From a checkpoint of a small contrastive image-text model: encoder widths [96, 160, 288, 512].
Rows from block 5 of the text encoder of a small contrastive image-text model, named by matrix and row number. Rows with one number belong to one neuron. Each number is 200 + 40 x the weight over its row's rms, rounded and kept within 0 to 999. All counts start at 0.
After each neuron's rows are labels from the 100 texts, of 14848, where the neuron reaches its highest value: "fires on" is the input token at the peak. Only what is clearly more common there than usual is listed. The data: rendered roads seen from a driver's seat, with toy cars, trees and houses. In brackets: how many of the 100.
# fc1: MLP up (text_encoder.blocks.5.mlp.fc1.weight, 512x256), inputs 172-255
# fc2: MLP down (text_encoder.blocks.5.mlp.fc2.weight, 256x512, transposed), outputs 172-255

fc1.427,126,138,257,117,231,221,176,204,233,133,201,141,195,203,136,198,201,221,222,232,196,184,217,158,110,200,183,137,107,202,170,193,185,180,146,169,159,159,196,223,199,226,229,191,138,220,257,146,209,122,142,187,205,177,249,262,173,189,201,227,235,195,237,241,196,231,179,209,223,196,233,147,217,136,237,149,181,244,214,211,231,160,237,241
fc2.427,248,132,189,225,192,167,188,168,173,204,208,164,194,211,161,254,249,199,187,289,183,274,184,137,144,118,146,287,174,238,215,247,169,231,134,185,235,242,218,227,147,207,196,209,242,144,244,199,184,202,165,219,235,245,187,141,234,207,197,219,145,184,212,251,124,212,250,243,192,210,218,174,232,182,183,278,153,185,285,260,207,232,161,207
fires on: "a" (100)

fc1.189,171,205,236,233,197,132,217,253,212,170,237,196,190,161,245,147,153,252,85,234,218,226,189,208,102,224,148,151,195,209,151,225,187,259,205,197,117,167,251,215,242,233,173,248,148,138,242,239,133,211,152,250,141,173,217,237,241,169,217,189,194,192,179,204,225,166,222,219,173,235,105,217,175,205,187,199,169,202,198,232,224,209,239,170
fc2.189,260,224,187,179,147,295,215,185,135,110,206,171,239,214,233,157,219,186,204,157,191,219,245,213,155,174,194,180,175,286,227,167,257,217,256,192,301,212,199,188,169,199,183,166,266,211,206,187,257,224,138,168,207,205,217,287,221,191,234,219,163,114,190,184,219,153,200,222,247,146,317,258,217,186,204,212,200,219,142,169,174,292,255,199
fires on: "yellow" (29); "teal" (21); "car" (21); "blue" (18)

fc1.280,240,220,193,213,230,221,234,231,119,160,175,210,175,260,202,181,261,227,174,217,199,177,225,169,185,209,178,193,274,187,208,202,190,211,175,190,199,257,195,248,182,181,199,182,204,209,194,164,238,237,189,284,308,215,248,165,201,202,219,233,165,178,213,183,153,190,220,240,188,220,248,227,302,197,156,206,179,167,180,189,181,212,148,174
fc2.280,196,200,244,262,225,135,162,243,192,262,176,138,170,185,247,216,219,140,210,149,119,162,238,227,194,158,197,267,163,213,149,222,197,151,199,214,121,182,158,201,236,176,234,177,240,266,147,220,236,160,193,186,201,186,186,197,224,170,169,232,203,248,188,193,163,213,173,205,213,209,156,282,213,166,229,265,158,251,178,166,177,205,221,184
fires on: "brown" (56); "that" (26); "orange" (7)

fc1.268,184,207,217,171,307,98,233,181,186,221,166,252,224,198,250,160,260,188,222,147,246,251,192,192,203,216,249,203,242,274,195,202,210,224,151,225,182,205,153,170,201,197,156,176,192,205,138,199,192,191,176,269,100,245,174,148,213,159,204,246,119,168,129,232,127,138,214,111,224,133,95,275,193,242,188,265,237,152,248,216,159,152,224,167
fc2.268,155,184,291,189,176,158,111,198,245,136,245,271,206,174,211,144,139,182,82,178,303,170,207,187,230,161,145,195,255,234,208,235,221,260,206,227,205,250,91,212,173,148,269,182,217,243,268,177,260,215,189,204,224,188,183,234,220,224,271,230,139,136,221,273,257,151,121,242,243,174,213,213,228,218,223,170,212,206,204,237,198,233,174,254
fires on: "tree" (94)

fc1.310,116,264,195,167,253,242,241,218,217,198,173,240,192,196,190,177,204,244,161,219,185,328,160,128,99,197,189,187,203,166,108,260,223,222,170,219,164,218,198,221,140,130,202,223,231,141,182,227,173,231,197,220,204,197,214,183,146,220,185,170,178,248,231,160,199,180,257,206,184,248,226,183,165,232,206,231,211,224,203,233,190,189,193,259
fc2.310,230,213,201,228,183,199,179,281,197,197,156,234,235,252,186,140,168,234,249,242,219,146,147,213,207,227,223,231,254,233,126,179,197,212,216,217,186,217,259,159,154,303,197,228,212,155,200,205,136,216,187,204,239,247,207,220,198,253,138,223,180,114,182,144,98,215,98,202,166,171,251,161,239,207,224,273,229,145,263,227,223,219,242,233
fires on: "pine" (64); "tree" (28); "lamp" (8)

fc1.405,168,168,163,131,239,129,259,199,251,239,199,200,191,174,168,212,238,167,246,209,230,201,167,186,225,189,210,172,178,173,244,235,195,270,200,189,225,223,118,174,226,186,205,142,283,195,200,213,221,181,108,197,217,249,222,258,198,152,238,201,206,221,204,243,115,211,153,152,265,142,224,166,175,192,186,220,223,155,206,218,142,191,144,178
fc2.405,144,244,214,226,135,196,222,234,134,180,267,205,262,190,214,250,204,197,235,263,190,195,151,243,176,127,190,202,201,202,232,182,230,223,186,213,244,206,224,247,186,238,171,174,177,273,228,155,170,192,195,156,238,178,119,176,190,233,151,203,246,174,206,237,160,231,158,199,244,217,189,145,147,167,185,170,252,223,137,212,178,178,164,220
fires on: "green" (80); "yellow" (11)

fc1.75,114,172,204,211,159,159,248,169,175,277,203,272,203,214,138,210,183,179,250,199,196,209,255,204,272,208,236,235,225,230,226,129,191,235,237,217,228,162,170,200,149,259,139,203,224,167,215,176,242,201,194,134,164,192,207,221,194,174,135,251,226,90,263,181,154,226,162,228,172,195,121,182,216,226,152,191,224,233,195,199,150,348,165,122
fc2.75,156,156,156,143,221,208,159,154,215,155,233,173,199,241,206,140,297,263,165,219,231,155,136,190,216,115,238,185,169,247,147,255,178,165,149,268,183,238,179,218,227,177,218,219,160,235,199,198,210,236,166,195,205,203,200,169,152,191,185,202,249,245,237,232,201,179,186,182,291,210,247,177,184,186,207,212,149,178,108,250,195,250,178,236
fires on: "truck" (45); "brown" (34); "tree" (19)

fc1.481,204,186,215,256,164,178,182,99,218,204,256,157,154,219,195,194,131,201,198,191,191,230,191,219,189,193,259,212,226,210,133,231,209,211,284,201,228,180,210,190,195,199,146,292,204,130,210,320,193,249,107,244,123,267,183,194,202,258,221,171,151,216,235,167,174,252,247,277,159,219,193,232,253,187,236,211,208,160,196,250,203,186,124,244
fc2.481,217,248,201,161,208,151,169,277,190,242,191,228,226,93,224,230,148,187,232,256,172,205,94,242,139,246,218,190,193,229,228,228,183,220,222,190,177,193,206,210,237,251,196,126,161,234,157,180,168,225,162,227,271,216,248,163,202,190,238,176,143,225,280,185,156,147,208,242,197,252,184,228,268,203,226,147,167,145,202,203,231,203,109,156
fires on: "pine" (99)

fc1.423,184,179,244,259,255,241,221,279,143,216,167,214,211,249,236,171,165,234,149,178,242,253,171,242,157,238,280,236,192,157,159,231,203,191,204,140,155,239,156,136,177,155,203,203,278,175,140,136,103,223,190,246,280,167,297,148,192,197,237,195,232,190,250,163,189,179,220,122,216,168,185,213,204,259,196,178,218,139,117,209,119,243,185,225
fc2.423,235,210,201,140,205,151,186,251,237,204,202,231,190,313,177,126,192,208,150,214,235,189,235,212,221,221,159,217,253,151,239,205,260,230,232,322,180,197,204,209,243,213,211,281,125,219,192,165,124,183,175,184,162,268,282,228,206,198,146,232,251,152,160,231,190,230,198,168,182,203,206,160,181,168,175,265,195,142,236,207,150,187,202,282
fires on: "pine" (68); "yellow" (8)

fc1.311,183,141,201,181,127,259,178,207,151,182,151,264,131,248,253,191,225,207,241,219,165,169,251,236,203,260,191,249,196,144,185,107,181,178,149,233,155,193,219,117,171,203,189,239,224,139,203,227,202,152,239,70,222,223,252,156,204,158,222,197,235,170,134,224,218,183,197,285,185,217,233,236,158,210,158,181,136,208,219,190,137,142,205,243
fc2.311,199,185,225,233,260,136,205,251,188,226,207,216,214,202,144,227,209,172,166,205,175,74,233,265,213,99,243,263,189,201,230,233,255,227,254,303,146,267,189,261,228,203,196,228,128,208,131,260,277,187,246,190,188,220,149,195,226,198,249,175,234,218,187,155,124,165,200,219,186,190,161,226,196,199,226,149,121,186,323,217,177,273,246,212
fires on: "<end>" (59); "with" (14); "dog" (10)

fc1.261,227,122,289,135,213,195,230,185,276,150,188,185,133,218,212,211,161,160,202,300,272,173,181,208,187,154,194,231,230,196,169,204,253,157,244,241,195,234,271,216,149,217,226,211,267,219,130,219,237,176,207,274,216,226,181,125,198,214,91,199,212,233,162,174,151,140,254,200,185,205,220,216,235,193,200,282,132,254,203,223,206,162,174,216
fc2.261,208,141,181,212,138,153,122,252,204,226,221,218,217,175,198,196,205,241,184,249,157,228,198,245,163,181,204,231,201,188,219,283,228,189,250,145,128,199,201,231,229,297,203,199,156,224,202,126,245,218,213,258,148,137,267,142,193,145,223,182,192,254,204,281,169,270,208,302,230,245,136,228,146,263,156,225,218,236,174,190,193,193,157,251
fires on: "red" (69)

fc1.195,212,212,240,187,168,150,288,240,193,256,246,163,164,193,153,162,144,206,181,212,218,173,200,180,243,181,155,205,184,223,239,157,177,201,210,174,123,121,178,174,215,241,139,192,237,287,222,196,170,173,124,183,279,221,196,296,184,264,197,194,248,222,241,163,144,168,252,155,278,156,169,234,253,233,226,268,176,219,194,152,195,229,142,198
fc2.195,134,176,144,216,170,224,172,161,200,221,163,253,228,216,194,241,118,227,265,307,236,225,179,222,204,232,216,143,158,44,136,189,198,184,156,231,94,181,143,198,240,224,191,242,175,213,195,203,139,244,209,184,227,252,180,152,180,189,205,258,218,200,168,144,205,269,261,220,184,187,205,157,182,293,232,202,221,188,138,184,134,149,209,196
fires on: "brown" (100)

fc1.159,239,216,243,195,210,201,219,161,147,182,164,193,247,169,183,216,199,130,234,219,280,224,174,174,131,165,196,193,241,237,120,224,232,194,198,193,214,186,128,274,181,190,230,192,185,179,188,130,247,167,202,176,208,286,155,203,205,222,187,215,174,282,206,167,272,167,227,217,188,203,166,247,172,281,237,241,180,186,137,236,189,237,207,203
fc2.159,271,149,166,182,235,202,188,95,208,180,228,144,194,204,143,213,203,178,221,226,214,198,165,215,179,229,140,287,198,249,234,249,192,212,159,203,181,166,271,195,147,210,204,205,196,236,170,207,191,257,154,160,251,213,172,167,251,185,190,220,176,187,260,210,271,212,197,191,217,242,214,271,136,167,236,188,193,199,192,237,277,216,152,223
fires on: "a" (60); "bends" (28)

fc1.376,268,174,189,157,121,175,175,224,204,218,185,181,199,266,210,212,177,216,197,256,265,170,194,192,221,180,239,160,244,166,227,246,192,218,142,163,124,251,161,190,195,185,118,203,193,193,247,162,208,177,205,214,280,243,182,234,164,169,199,207,188,291,215,163,178,234,286,262,137,273,188,164,233,172,212,266,257,222,100,144,261,217,107,188
fc2.376,216,174,236,194,211,151,146,225,184,181,187,173,187,175,135,228,219,206,231,262,207,316,136,230,227,204,226,185,210,230,238,254,156,256,205,151,230,247,201,136,197,273,191,164,219,96,244,217,175,214,158,214,221,190,188,174,266,208,216,202,171,206,200,163,222,181,187,284,225,246,247,262,261,236,205,155,170,153,204,230,229,203,169,173
fires on: "truck" (47); "barrel" (14); "that" (12)

fc1.22,177,182,205,325,210,211,231,244,198,197,186,281,173,196,110,204,280,117,183,213,242,279,196,225,153,171,190,213,298,185,229,174,213,239,202,223,255,242,141,224,99,204,191,266,256,219,204,165,138,214,205,222,183,226,195,249,151,234,206,217,157,261,207,157,199,194,240,189,188,258,221,212,212,254,204,241,229,226,169,126,193,247,116,183
fc2.22,175,243,245,224,211,203,192,145,128,132,223,258,182,166,287,161,161,192,217,208,167,164,249,159,186,188,207,179,117,171,120,141,196,220,190,204,130,137,153,156,222,180,246,202,157,157,231,240,147,209,187,249,177,217,135,226,225,194,194,175,268,176,234,223,245,205,231,227,156,109,173,168,198,155,235,207,226,247,160,237,210,175,249,174
fires on: "green" (100)

fc1.483,225,162,209,230,129,222,174,108,206,222,221,156,195,132,177,157,217,176,269,162,212,168,174,195,180,152,236,146,190,249,209,236,255,205,252,135,152,250,159,165,221,214,196,172,247,103,198,161,157,190,178,228,187,238,253,177,246,133,170,198,188,224,258,224,178,197,251,287,209,200,130,237,223,269,235,135,177,162,215,155,229,226,187,216
fc2.483,205,217,142,188,127,219,230,189,199,243,161,278,203,134,187,108,203,235,250,118,114,202,179,131,130,254,198,215,223,167,298,185,208,185,209,187,245,241,171,170,300,211,249,201,196,221,170,147,124,224,194,162,167,197,159,187,185,262,212,223,178,258,225,171,185,212,295,270,224,164,182,218,158,126,219,238,170,174,206,179,86,114,175,172
fires on: "pine" (65); "green" (35)

fc1.397,150,147,226,234,198,220,147,234,141,166,197,217,145,260,200,223,149,149,209,202,291,223,192,110,177,190,159,264,196,215,183,184,217,150,240,246,239,213,144,197,156,112,210,163,250,197,155,246,201,251,183,191,221,232,223,126,220,131,211,158,251,209,203,235,124,174,254,133,226,201,232,233,183,210,222,216,229,193,239,123,167,279,184,270
fc2.397,271,205,256,176,198,134,137,276,256,221,193,245,182,205,259,233,182,190,177,205,199,246,209,297,198,255,228,225,147,179,175,179,232,107,194,216,119,190,157,178,232,216,212,220,202,216,227,242,153,173,229,259,220,237,174,204,164,239,184,179,265,232,150,212,216,213,160,45,266,169,176,216,240,204,289,195,102,183,238,253,171,252,197,223
fires on: "blue" (67); "orange" (32)

fc1.443,251,289,217,216,261,120,171,245,254,228,202,241,195,192,206,245,260,227,161,172,215,272,151,217,178,264,131,184,189,250,187,157,176,146,245,233,169,231,174,245,238,270,179,300,178,223,163,194,187,203,251,211,159,236,164,161,206,149,160,226,165,244,136,216,213,133,223,161,236,141,96,252,235,157,169,288,142,187,142,161,220,67,199,193
fc2.443,151,191,191,179,175,202,116,241,232,240,224,219,207,186,157,171,161,153,185,175,263,222,197,151,226,146,163,224,237,216,206,218,178,238,130,204,142,171,200,132,250,197,236,85,216,224,244,197,199,145,233,156,251,226,187,169,217,180,209,215,181,95,151,295,211,189,115,207,172,176,269,197,204,134,172,160,159,326,148,188,231,210,246,227
fires on: "yellow" (46); "," (27); "lamp" (7)

fc1.429,179,149,208,119,170,230,172,204,153,195,128,243,191,194,280,228,192,216,180,201,233,158,233,193,144,163,154,123,196,148,214,210,253,197,151,142,205,187,171,192,266,303,208,249,193,151,189,151,207,196,293,188,229,199,223,222,245,213,159,265,217,281,143,258,212,206,241,250,120,176,150,173,203,152,174,186,197,255,126,165,161,207,282,151
fc2.429,194,175,274,234,131,170,234,180,248,273,214,193,212,127,134,200,246,237,212,261,198,243,216,170,239,204,221,244,142,172,252,224,234,207,114,158,219,168,218,229,205,193,163,250,234,137,157,244,195,156,206,203,194,209,195,161,209,139,194,161,157,267,236,234,229,193,143,183,257,174,269,234,150,176,172,171,212,287,178,131,234,168,188,198
fires on: "blue" (53); "truck" (20); "straight" (12)

fc1.243,217,183,272,129,206,142,191,189,166,209,271,131,109,147,166,243,200,223,249,178,229,181,267,239,258,185,156,239,207,161,151,196,192,236,194,231,229,256,184,237,239,227,167,156,189,141,183,197,213,191,200,277,182,237,132,208,203,196,139,256,151,224,214,217,130,228,201,245,242,138,227,194,175,189,251,131,142,212,195,258,232,233,212,160
fc2.243,248,181,207,236,167,204,239,231,264,207,187,158,205,170,196,214,194,213,204,275,203,220,204,153,198,137,124,277,192,293,184,256,226,237,116,249,186,180,189,183,243,148,199,233,183,225,153,133,203,166,187,204,179,202,240,178,211,181,165,217,235,219,242,200,162,218,231,154,216,231,202,236,221,209,170,181,297,251,170,217,205,119,158,270
fires on: "brown" (70); "red" (28)

fc1.351,255,221,190,181,230,144,176,208,242,184,269,200,148,138,138,195,178,211,195,188,244,186,182,114,139,140,204,240,199,238,256,198,164,252,186,212,188,285,135,195,144,210,216,212,107,225,218,161,192,172,224,213,200,257,222,162,183,176,146,210,239,167,160,202,178,261,176,222,168,170,208,108,193,229,226,240,217,176,197,207,218,175,217,229
fc2.351,206,218,168,145,137,208,242,188,202,188,260,231,158,172,151,190,170,149,212,172,116,222,120,31,216,210,214,185,223,274,292,132,198,211,177,251,147,245,268,191,132,239,206,212,227,162,201,162,202,128,154,247,226,209,195,165,240,237,258,174,172,225,149,229,161,252,179,293,219,130,262,172,191,220,184,195,216,126,216,251,249,156,116,185
fires on: "a" (57); "bends" (43)

fc1.504,273,220,179,133,240,161,218,233,238,183,187,148,195,211,194,217,237,185,161,193,181,195,195,169,208,233,186,250,208,239,216,164,190,239,177,220,176,159,188,229,217,219,154,239,199,186,235,322,254,285,194,216,219,221,232,161,170,213,184,248,224,212,202,239,219,172,280,215,201,150,123,218,224,241,221,264,172,257,186,162,179,143,168,224
fc2.504,154,147,164,199,214,175,150,266,188,223,248,262,193,267,141,149,246,219,177,157,189,164,156,138,240,173,151,252,231,130,202,194,136,225,203,128,219,167,141,181,280,179,187,178,223,218,233,262,202,250,163,201,221,133,166,164,217,208,244,197,216,169,237,240,217,223,194,280,196,220,209,222,255,254,190,177,202,331,206,216,233,219,140,230
fires on: "green" (86); "pine" (14)

fc1.136,233,206,208,216,215,210,178,231,165,186,100,227,136,176,221,123,232,298,234,230,184,163,175,199,170,270,187,229,189,121,235,163,210,236,229,229,187,169,176,136,172,200,171,220,263,242,188,209,142,189,208,138,167,208,205,159,179,201,175,204,164,219,174,174,257,163,226,224,201,227,119,172,246,167,208,216,184,184,206,167,226,167,229,257
fc2.136,196,190,208,131,170,181,244,192,173,219,233,235,187,188,165,149,152,154,213,151,243,66,245,205,239,213,176,242,178,240,158,239,213,235,275,282,179,190,157,229,231,225,155,221,146,169,209,256,239,215,159,262,189,212,228,212,264,199,253,139,233,239,186,210,115,197,186,248,149,196,208,233,181,132,172,154,193,192,232,204,180,309,203,146
fires on: "<end>" (32); "barrel" (24); "green" (18)

fc1.408,191,149,213,226,255,148,214,223,192,204,161,275,189,235,228,206,135,226,111,297,282,139,187,116,230,192,174,223,171,163,207,151,200,235,142,228,193,173,181,176,127,226,240,175,245,212,218,158,221,193,251,230,264,197,176,226,155,145,190,264,215,194,206,225,182,172,176,246,193,208,121,209,243,256,174,202,142,131,183,230,82,190,154,176
fc2.408,205,202,204,211,248,201,128,139,203,243,164,248,195,173,257,193,227,254,169,200,337,165,226,205,177,200,249,202,202,271,141,197,204,162,187,237,198,211,160,191,158,180,121,172,210,187,243,228,253,199,189,193,208,214,199,244,144,171,173,182,196,198,127,287,219,180,214,160,180,139,169,214,241,179,192,188,163,113,177,248,190,225,229,237
fires on: "tree" (100)

fc1.175,179,133,193,204,220,186,258,190,203,183,191,218,191,228,167,205,165,201,201,209,150,220,224,227,178,156,137,279,230,194,264,147,174,173,206,297,169,182,167,234,204,158,178,295,178,162,196,250,199,230,158,171,173,192,301,241,179,175,166,236,177,142,192,235,227,154,220,265,167,181,123,122,162,222,182,201,179,221,247,88,171,224,253,229
fc2.175,197,149,78,231,185,175,221,256,247,201,150,194,247,258,262,169,214,192,201,232,181,232,186,168,267,209,170,149,190,233,190,245,120,209,138,215,181,136,122,226,274,291,150,163,206,199,202,142,191,217,143,212,129,300,212,172,185,260,169,182,274,188,168,226,176,157,189,160,213,269,163,232,263,278,179,237,219,228,194,176,239,178,131,250
fires on: "truck" (94)

fc1.46,176,234,222,162,164,216,224,183,164,153,208,172,160,259,143,171,202,208,255,255,196,157,212,115,179,249,160,168,190,209,195,163,194,246,220,201,206,241,205,189,214,170,225,224,222,98,159,146,116,238,221,196,179,198,244,210,245,184,211,249,166,239,239,228,202,189,154,324,180,182,151,206,222,229,203,294,169,151,142,186,217,148,184,212
fc2.46,332,166,159,209,189,216,191,189,200,207,190,221,292,172,199,215,143,284,221,189,217,160,221,234,172,167,153,96,250,227,204,176,198,173,193,115,214,206,240,205,199,224,279,235,217,221,233,216,227,181,189,192,180,187,243,170,101,222,192,120,149,231,194,187,169,226,179,193,176,216,273,203,202,281,156,218,219,123,250,181,222,198,244,238
fires on: "blue" (22); "green" (19); "teal" (12); "yellow" (11)

fc1.147,241,274,122,171,218,241,212,227,193,184,252,193,194,263,221,161,184,210,210,229,267,223,265,169,146,136,219,152,173,102,169,165,203,185,175,195,115,214,200,183,222,194,219,188,121,207,248,266,216,290,183,187,208,135,227,199,210,258,193,226,204,197,215,208,282,188,285,116,135,168,243,214,248,175,186,189,253,192,216,172,198,128,169,201
fc2.147,111,226,211,184,179,215,216,217,225,195,152,156,251,146,158,208,171,177,142,204,213,215,187,214,226,173,164,248,205,137,181,250,128,168,195,173,203,201,215,227,172,236,207,203,155,181,218,146,185,124,241,236,212,166,216,180,234,135,193,210,225,196,238,274,152,243,135,230,169,260,250,182,216,200,153,189,230,315,202,223,179,185,215,220
fires on: "a" (43); "," (22); "straight" (8); "barrel" (7)

fc1.314,220,253,163,136,198,146,221,146,213,220,155,217,196,191,227,201,242,275,209,202,183,192,181,160,175,197,152,214,230,177,161,140,200,209,103,205,174,294,210,246,116,241,240,230,147,179,293,188,149,92,205,240,192,168,188,188,256,161,197,178,171,201,242,121,250,238,179,202,193,174,166,183,123,224,236,147,196,94,238,181,253,232,214,264
fc2.314,197,221,183,238,226,218,155,197,245,177,186,178,219,211,153,143,191,192,226,214,97,169,225,110,175,163,190,220,208,319,212,221,218,219,185,158,198,250,227,194,113,190,200,195,213,162,202,209,200,195,143,301,237,220,212,247,246,237,171,221,257,194,269,211,230,231,159,170,237,201,157,116,227,225,182,274,172,177,192,236,231,184,101,271
fires on: "a" (98)

fc1.446,248,221,212,221,180,228,110,196,230,189,245,174,192,189,195,230,292,182,220,154,234,196,159,197,191,186,232,216,244,170,198,248,217,209,238,184,167,253,212,224,236,200,240,225,174,222,194,155,194,192,163,211,222,270,215,257,127,215,166,149,174,198,182,149,242,150,200,190,269,226,126,235,234,228,195,205,239,116,210,189,222,156,141,168
fc2.446,162,221,169,171,160,180,200,212,291,253,168,256,289,226,184,157,190,237,174,121,179,231,207,114,171,208,132,227,202,208,169,233,148,260,182,144,161,209,293,159,256,146,230,162,181,237,192,202,162,212,133,177,213,196,232,207,180,252,239,196,217,209,209,200,206,215,264,329,212,218,219,200,119,246,182,249,181,143,104,196,182,177,187,192
fires on: "pine" (55); "green" (45)

fc1.163,262,179,207,184,244,113,216,240,208,240,197,164,189,173,180,227,187,229,201,212,278,251,89,262,159,163,204,180,218,143,121,198,170,132,129,270,145,156,213,250,222,166,156,172,228,243,274,207,120,158,183,195,155,130,194,124,197,172,253,241,178,168,223,169,191,208,214,187,198,194,233,210,208,221,234,233,246,233,147,249,227,136,158,147
fc2.163,168,188,194,148,202,259,222,111,137,221,218,280,131,204,172,155,153,110,119,177,202,154,269,118,270,193,218,216,218,243,198,122,220,214,248,220,203,251,209,142,177,151,131,208,204,92,235,186,252,156,194,244,191,174,180,271,262,183,186,212,142,166,133,242,187,198,149,177,195,167,172,241,234,186,154,157,135,180,153,278,157,166,229,194
fires on: "a" (64); "lamp" (17); "bends" (10)

fc1.342,240,214,254,276,220,185,236,200,148,222,241,184,178,191,258,206,204,175,170,181,195,191,250,180,177,217,196,170,208,237,147,278,160,200,156,288,129,172,193,166,239,214,158,214,148,235,194,226,281,260,236,151,165,206,200,166,187,196,169,170,223,238,226,185,163,233,222,239,193,217,124,188,215,191,205,181,214,227,183,146,203,274,142,190
fc2.342,205,202,180,179,183,199,237,154,174,163,185,184,157,206,166,223,156,255,192,259,217,168,161,212,205,92,175,187,144,144,124,179,246,221,249,217,247,248,185,203,219,312,270,225,162,300,227,239,235,156,206,215,212,184,260,254,226,219,153,149,249,162,246,201,213,165,154,179,201,244,216,199,156,307,162,196,214,223,154,234,244,180,203,131
fires on: "brown" (76); "red" (11); "car" (11)

fc1.432,196,147,211,213,153,174,202,169,175,138,206,264,220,259,176,182,154,136,147,250,339,153,292,182,190,235,270,218,154,190,189,162,211,137,196,270,151,245,135,174,176,145,247,238,215,245,212,142,208,132,203,185,186,264,211,205,247,231,141,169,263,165,177,211,144,139,192,204,163,171,219,219,212,212,196,213,266,206,214,215,111,186,206,193
fc2.432,125,132,153,58,135,215,197,202,201,143,180,186,196,255,182,202,134,230,192,273,326,220,229,224,176,235,189,173,185,217,175,259,213,264,240,197,132,186,183,194,250,268,123,242,202,294,197,222,192,143,196,214,221,237,107,203,175,172,186,243,192,266,212,167,195,234,213,180,208,155,179,321,186,218,225,236,238,172,153,146,197,113,209,202
fires on: "brown" (55); "red" (40)

fc1.83,209,161,204,203,123,268,295,250,202,221,225,172,229,184,154,258,240,149,227,234,203,222,174,188,235,219,170,186,156,197,153,218,131,169,161,208,185,206,149,234,216,164,232,272,217,233,160,111,278,190,142,205,153,192,245,180,168,119,226,125,247,231,179,245,146,255,176,257,182,152,189,187,219,169,224,203,215,189,229,145,135,287,273,188
fc2.83,145,73,197,173,125,219,231,137,177,194,192,222,198,208,229,203,133,122,235,242,208,135,242,238,247,218,167,231,140,202,215,229,170,193,231,191,179,200,173,202,173,235,201,215,189,256,211,240,242,168,206,274,186,193,168,234,222,225,239,176,269,255,160,245,184,174,225,260,138,196,174,237,186,275,266,178,200,198,251,191,192,199,142,229
fires on: "red" (100)

fc1.424,257,146,181,159,176,183,196,163,227,113,176,209,218,155,281,202,185,232,169,180,243,213,179,186,177,258,233,161,237,232,153,287,190,235,219,153,210,182,241,236,222,226,148,236,236,119,222,129,248,204,274,240,274,193,163,196,190,256,169,171,239,233,148,144,153,218,177,161,177,151,164,172,189,174,281,222,155,185,124,223,227,130,185,218
fc2.424,178,166,198,222,152,144,211,198,216,265,247,208,217,150,158,158,241,218,181,230,196,209,190,72,144,192,235,231,205,349,199,177,249,233,124,200,199,111,236,222,215,275,251,161,182,143,198,207,66,194,179,161,229,150,222,172,195,167,180,181,190,259,185,208,195,123,256,232,229,190,150,251,192,218,258,190,161,202,230,205,137,232,202,266
fires on: "pine" (85); "green" (14)

fc1.389,176,201,162,141,241,176,297,205,217,203,214,292,131,124,225,148,233,188,259,118,243,202,178,117,134,219,126,210,198,186,257,194,152,260,133,205,185,233,208,246,135,268,174,224,215,204,245,200,217,231,225,155,184,209,210,177,247,241,239,127,248,129,281,162,193,194,236,166,202,234,281,109,290,249,237,185,217,114,181,207,231,155,162,206
fc2.389,192,220,142,212,238,233,281,216,189,178,199,207,213,191,166,170,183,218,267,180,90,156,163,83,260,209,272,149,219,277,221,223,191,169,267,158,130,176,274,195,122,230,265,221,206,167,207,197,164,153,274,265,233,190,260,200,216,203,214,226,172,172,197,220,171,213,239,183,217,227,250,146,182,196,178,143,215,173,241,237,170,269,148,184
fires on: "a" (73); "bends" (16); "an" (11)

fc1.382,197,250,92,211,254,234,252,192,231,203,255,263,175,129,173,207,222,193,180,209,193,177,175,227,164,188,140,189,200,109,185,164,162,175,162,251,139,243,210,207,198,261,108,236,202,259,214,232,171,268,150,159,235,189,191,164,201,230,241,189,275,129,226,222,200,143,165,201,188,167,193,173,178,180,191,137,181,146,176,133,239,239,202,210
fc2.382,226,174,240,260,190,199,204,165,289,223,141,157,217,242,201,173,173,310,156,232,154,205,212,232,159,211,195,199,242,205,159,223,198,104,201,158,305,161,166,209,111,149,276,215,219,167,221,229,158,272,249,195,191,215,219,173,226,246,175,274,201,156,177,247,253,181,259,220,173,192,288,166,155,247,228,124,206,184,134,148,236,257,210,147
fires on: "<end>" (46); "straight" (14); "with" (11)

fc1.433,205,207,200,207,176,210,194,238,228,197,209,210,114,138,103,194,151,248,175,203,205,265,185,123,153,215,205,157,182,139,215,190,171,231,122,200,250,229,189,246,222,220,157,199,262,240,241,154,118,252,125,137,199,236,112,185,168,231,215,224,144,184,153,167,186,229,154,242,176,303,225,264,172,221,198,128,208,147,170,129,159,253,130,256
fc2.433,253,260,271,232,179,183,247,192,215,144,184,200,165,168,257,216,143,206,192,90,164,218,213,174,194,203,243,169,212,205,253,179,188,168,285,205,232,154,205,101,143,255,233,109,143,207,250,244,177,183,161,195,176,125,216,174,188,172,183,238,208,184,220,149,156,210,199,161,130,165,201,162,264,200,233,259,182,214,233,151,184,163,220,261
fires on: "<end>" (63); "that" (18)